{
  "model": "audio frame classifier",
  "dataset": "short made-up English sentences, spoken by a formant synthesiser in many voices",
  "train_examples": 26041,
  "gain_aug_db": 6,
  "time_shift_ms": 100,
  "input": "waveform_16khz",
  "num_classes": 41,
  "output_stride": 4,
  "arch": "conformer",
  "norm": "layernorm",
  "activation": "gelu",
  "mlp_ratio": 4,
  "head_dim": 32,
  "fused_qkv": false,
  "qk_norm": false,
  "inner_norm": false,
  "wave_strides": [5, 4, 4, 2],
  "subsampling": 4,
  "layers": 14,
  "width": 192,
  "positions": "relative_bias",
  "kernel_size": 31,
  "init": "kaiming_normal",
  "residual_init": "none",
  "optimizer": "soap",
  "beta2": 0.95,
  "lr": 0.0025,
  "beta1": 0.9,
  "shampoo_beta": 0.95,
  "eps": 1e-08,
  "precondition_frequency": 50,
  "max_precond_dim": 512,
  "one_sided": false,
  "adamw_lr_other_params": 0.00086,
  "grad_clip": 1.0,
  "ema_decay": 0.99,
  "steps": 4900,
  "batch_size": 128,
  "epochs": 24.1,
  "lr_schedule": "cosine",
  "final_lr_fraction": 0.01,
  "warmup_steps": 240,
  "weight_decay": 0.4,
  "adamw_weight_decay_other_params": 0.05
}
Rows from block 11 of a small audio frame classifier, named by matrix and row number. Rows with one number belong to one neuron. Each number is 128 + 24 x the weight over its row's rms, rounded and kept within 0 to 255. All counts start at 0. Numbers have three digits each.
After each neuron's rows are labels from the 100 clips, of 14976, where the neuron reaches its highest value: "peak on" is the class under the peak. Only what is clearly more common there than usual is listed. The data: short made-up English sentences, spoken by a formant synthesiser in many voices.
# fc1: first MLP up (model.blocks.11.ff1.fc1.weight, 768x192), inputs 128-191
# fc2: first MLP down (model.blocks.11.ff1.fc2.weight, 192x768, transposed), outputs 128-191

fc1.381:118137160081127135122108107123108122132075131113138143143092125076129122109121131102156108103114140085124147110121108140137127128121127092091184190092142160144117095159115152111108075115158128
fc2.381:093167115111128117098155149105092149127140071141107120125139137111131101110143140140128145126133113155089166095120150110129125126168148152136122124164135130111116166128130126127118139135098136
peak on: /ɪ/; /ɛ/

fc1.73:123093164130124120107098144129104094116137116145147155102171131129161087141140158119082168111172135139121149110135147101099186103123136150084103115123118143124136109109068169128155126142138058
fc2.73:101138111082126100131144153137100118156157134146127127149139124150140146097157111172159128129103156150097129091140102166166060162154127122084140168146114129125146145116143097154159145120087148
peak on: /ð/

fc1.295:150124177122170149134144113097150133086180126136118123126119145122121164151135122101091151120123092117163127186130112130149092142149154148138087091109123148125120159112129089101105108155127180
fc2.295:119126132131115100120108095131098149141108126144155180117118147141183135131120140136110168151105123098147139143173117135101157155163142146136126095145143100143141120134149172141157110154097124
peak on: /ə/

fc1.258:121137120105115108169142166175116162151120129164111108099101177128100124116130135079126093125143121152146121148118124153150084103143161136175128089125150100135134134161145108096142100151109098
fc2.258:050144113131120114122079137143111125162104164155124074091125151176142117162100148132104132122150168096082097140148120098143151159147093125116097103141126153099106084130127166114122121121108135
peak on: /z/

fc1.455:151130095100158118133100165137131102163142168161163109121111112140121121152187149101134146118153138166111139092128123113155131114168163134091104108143128119102134129133090110151149104155114091
fc2.455:090096140111118110072122193118128132144121119156111145089159172129147137079112115110131115141133164104090128107118106142162162131132127149083105138187128144138145133096110100127144150126112109
peak on: /ð/

fc1.626:127120153060162156105118110097109086123161111133101159128157147122130134111090125110176147102119126149130131107139154166120144141167119115112134119141140113077148151109100158066123107096169101
fc2.626:099127072129136117130097140140138124103103142133151112119100093127163178126126116101126148169094150104112137155089172108140151147096140133124098098131133096119143147123160120143098184166135113
peak on: /ɹ/

fc1.185:141110143164062138153154119097132065142151158152113101161111151144160117140101149107134080149117110122136117123143142141111101161132152130117074093092097163087137123123120135147128095108135136
fc2.185:127175103136185146089122104150157151119130107131139129090133160111150161081115123149118183094094146169139149135140153112112179075130116111121147146159136109168115142119115127147128139133143113
peak on: /ɹ/

fc1.751:140129179128132110123125090152160092154143143092132102091133162103150124128068115122142113122095131147128116131122101132130136097087154145115095136143117134065099185103181092116126071106165149
fc2.751:138132120111119147122159137139127145126138127151089128088111141095105148112117152161132136095081117136131083117163107093151122099061119111121138127095130144128093126113141115110158139117102133
peak on: /h/

fc1.368:112085109101115139145139077140119061130117137107147129168103142165145137096154129156162148134108127127116137127151148142108131120082156111165143148181144100093160094163142100183120138121149106
fc2.368:167148154137140127114099136119116155140147135134099122117123112096130140174103111081106109173129090113161144183156122139072108178173077166159120128082121128148078166133140140114153110151071132
peak on: /ɝ/

fc1.399:101141093142124134155141141138096171155126129118144164129084113127121115144101157150144119081134113135143142093060146130158135081151144150148142138128088140107096152133149096122122132094136139
fc2.399:105109119121161140160135075136089134074105092096127158116125109102153124137130140123120100152129155122125095104123147149141181141111099145138129101128094115150124108096149130097113121121123087
peak on: /dʒ/

fc1.536:107143125145187088165115134145169173113107091122180160119162154124075140096103106100133161093122148139119091129106150114124075100117100104121153148156146122121121093084126121091139137118158132
fc2.536:100173113117128084099116165138116162136174115086136192138136160157135105113099158145124143114113124159124098102127131077131107108100133091086132085108104151115100085154125174164131093180131144
peak on: /ə/

fc1.447:120123123091134088101131151131165136141127123151099126132077153083180165078135118147118132115127126131089163102104091121113115116093144112103165120113127109145127112100167094099147156124109148
fc2.447:143113126147126128125145127122141124124125172152162157101147129153123134136136181144129165154126143061136132180170179118089155104135132151157097127135145150108093118157108117105167152160136106
peak on: /dʒ/; /ʃ/

fc1.439:159119156104125143125128083150115135136130109124148116152144126083128126146129131135117160081144098112151114145122109164143129129157126096136121098147135169074137136127137126147115144101174116
fc2.439:132103090139113156090116131153103141117157185154106176107161111168169105162132140138122114174094151131115132147188135099134137109102142139146129126126145080149116125121122153128159118134084162
peak on: /ɝ/

fc1.385:120159134154155146122103148120168128135134088112168154125072104082092131114107104071108099109114127140144155130164137171166093122121137137145127174136156150144137105159158093102154139093152101
fc2.385:128109058133145134099126149108102141142158110125096142107129114162164081097087177094105143148132156139119095130116147122128133142136123162131107103147134130144124102122120185132157187174135140
peak on: /z/; /s/

fc1.303:147116197137155119162128092142120141139129132096123102134123152132159113095149128123076101138117080131187100149128078120076128112102170126128121124139110133094157128103151160152122132092134121
fc2.303:166167126145100072124119108115211106135138136108105138113146113108111160122110092107145157145116178120154136129109131116140160093143142168143080117128136153120109100088111126120117145123118113
peak on: /h/

fc1.124:107075139116122107109138108091058077162138116098148124167145184151113111103136108096142115122133137141137145104133189106095130128186106151143118102112112104100135104177114098114135091115127141
fc2.124:132116124138164150132084157162153137091109144106106112098091122096150151113100127105145127143066174132104132154113129134111177189156119138133096101147125120149144185084138149119110179148123102
peak on: /ɹ/

fc1.501:155126129116074135110136102127071100144158129165146107107136110078153137135120132101100099140106142138127156142133140155142131100130145121161093120124161118159121112098173124158171155141145115
fc2.501:128108133086162137073109117124148198157115123122140143131127128162082110104190073154128113138132132162138117122115132129070176139131128181137133147104082125147106152133079110098191098183116124
peak on: /ɪ/; /aɪ/

fc1.622:109135119056148170147187042143117137120098125100170142160168166162116132105123098096154107135117136101129135119115116112141145072110135077150088129146119159099114128140145125127106138105146127
fc2.622:137135112136147111122106103123129136146162159141098128117150070118150147127163126156073135135165147124109136155164134141099106151134087159128152146130132117154131158121116112129162093159117160
peak on: /ɝ/

fc1.18:099136148154123140129120148159121149083121118144137121128137153140135122122145099097140141114134111096119093129109096119133163097152139132148152143154148130153132150097149093151091159104151155
fc2.18:130149102134128132133147141084147148132143108131119131159112134134135125178099165150115099137127132123130150143130130124104111119127091119135173134162138145106112112117107108140127131122130120
peak on: /ð/

fc1.362:117134186120160125136120115120125140147165080148115104143169104163151088138145128114135126131110150153137160113146126093124151115177101098168175111137113137127114161105120136124109129121132153
fc2.362:157117120144119126132108168143117129141124124162161140155139147130138177138083154119109117128154124094092159152102119107109130148118175130116088143136164106112142082157130190149121141156108097
peak on: /ð/

fc1.735:102145095134104106147140156155155065132166111114135065128130133114129108126124128111117116147124177140142151138129144156109124162145154109151143088114143088127141132131167143144104090115112159
fc2.735:127152133092121150133120069116164115122090139153097139132128132128100120117078116128132098115065118122144097147133145139144148138138126141163168145150101147105082140167129161071133148125103138
peak on: /ɹ/

fc1.650:139102153160128140151146151126146077135133123103151097134153149116105115151153111107097166145162121134119134134081143134121128135083166092143145082151129130127088139141124135136090132131129122
fc2.650:108140111123142125144111099134112125162108131146133107145125088124089109173117132148124152153124116121147131145154113113114152152172155156099136118156148127078116081107094124096107126170095107
peak on: /ɹ/; /l/

fc1.443:100128178095123124110131145119160146149157117129143137121141129131087091134105176114121117146115143190171132164144146089078125151172112122121125121055105128121078121120109155150165110090135110
fc2.443:136149123112142103145109149134124114123101133127109098121111134146161154094129129135167123133112101110084130105137098141162142083104153097121098095156150122123149149138135128113117171172102140
peak on: /ɹ/

fc1.47:127107137119125139123164091142102145117121086127132144146124142121126154128090113130115156135149108099168126101076121081163118117119137096099134133118116111094151148123127115167086117074146171
fc2.47:133140124081115139116095118111154176155099107080128139132105133102126145111181127132108112104157151115109135109137104159135175113133110142123167134098108090147099108129084130122135112099116128
peak on: /ɪ/

fc1.642:118104147172132118094145085171125148123106142129098160170130143116136114117168118068113173093170124148110156179130118134148116111113143127185120111125134090101118129157147099136109104157099169
fc2.642:106122101132090163125141100150142146149125168154103164167147167116154131125157143132135158118086122168098092128138095077159142104104127130098115128169140153105150122130106097137146107132143125
peak on: /ɝ/; /ə/

fc1.200:131110145110172153147118120116132095102149138107190124130100160114169102139142150107127114121116141102114112113100137095145118125134141116161100127136096137103168125131156117097097118129089136
fc2.200:120157135080130116123112109141122144135176142115084146144129069121118115138127120139109176124145173109161135098146114134116147088137108122154087114111132129153120066132114131152136103129122159
peak on: /ɝ/

fc1.16:145121154153091118135090131176161106166155151134187124111140088138129144117158135103131138122156131119106124133064142099124110131171104160097122098137112133125126145087123143143134072114127137
fc2.16:154132104112129098096151141092106125123136135182102157143136138103161160129108111152128130147140112149105160098170106167115105124084156104101117155145139148142143136121129109169116147139126144
peak on: /ɹ/

fc1.327:127122153105137119105150135132111173158105112114097135151073117081153118123124084131079113137087080144139107155096105163109118141141129084149150113133110146111180148134148113103149154156100180
fc2.327:155131125159116151139119128132162112153156154145107146133106143147106141120140172149100089161139137104141105133160156094135120110136109192153124126098143113166074096099134159147140103116107095
peak on: /ɪ/

fc1.390:130188127023141123128139120107107117157105078116154128150145089128149123117148141107134116142130110125148146107100129146188152174118132098147136164109091133103137120133149125156122135107156113
fc2.390:110130115172110125126117142140139114112167182146136147107086161125143119149125138162110144111126113146079103100149145107124139109134091124120109110100140099149151139167104072138136141160117146
peak on: /ə/; /ɪ/

fc1.322:100125123107096126123094135122097119122153096158159124160124099136138083162158139108113124106128137113117158121127193116125139127098119120137100073152098112124158126096160097113193140107176148
fc2.322:155105137101119142113162109131119157115146137098128158150080132144150126157132093101134160138110134168157120141120119122106123107135128153127117143099119085124174126106144118122158107155134123
peak on: /ɝ/

fc1.434:098117137141107122103113144130085138144108091134135094118090129155110135157174080150127157134134126127098105118144155145104140116104170168115116151165148165153129122086088088119166160130132081
fc2.434:078150119148149129140112136083121135125134110170126141099162173118134081093136157138134122116131113144111132112150115098196055139128098125110118100103140120115168089113150151146146136133073141
peak on: /z/; /s/

fc1.678:141173099064114107140127125121132079131118108127138097142070125132144118143135179163177126133139067103086105138079115122126139148077157115098148105122131131125137098150096121143132164133112159
fc2.678:134092129141153186097092094135160119146183136080122167149151123092156120135156126121119138134128145138089109174168136130125074159112107151155134163141127122102077131169136114123141099118120110
peak on: /ɝ/

fc1.432:139150155130112122116081102149135128111117125124137121134139124130160149134088114133116145122090109103124112160123054141115132118095149140142099113140112099116111119121138096118112121092160120
fc2.432:156177085099146160111127164119145149152138115114132133096143143137108169080139162134137149117121100111129120113113178109155127123112124152116149124106133137124120077158130121134171137136116136
peak on: /h/

fc1.694:160074174109130135161131125209160122130137132084177122124145136104113169136106108128123091112101140154144099125138111104137116135099132126099132141129108127137100158096132063133158090089140150
fc2.694:148145088164103148150098131082107152100132148153157195117087133157099137152118136146146102120093131118158122140161124102145124154121127130128111121096152127086079114150114136123158127117109110
peak on: /h/; /k/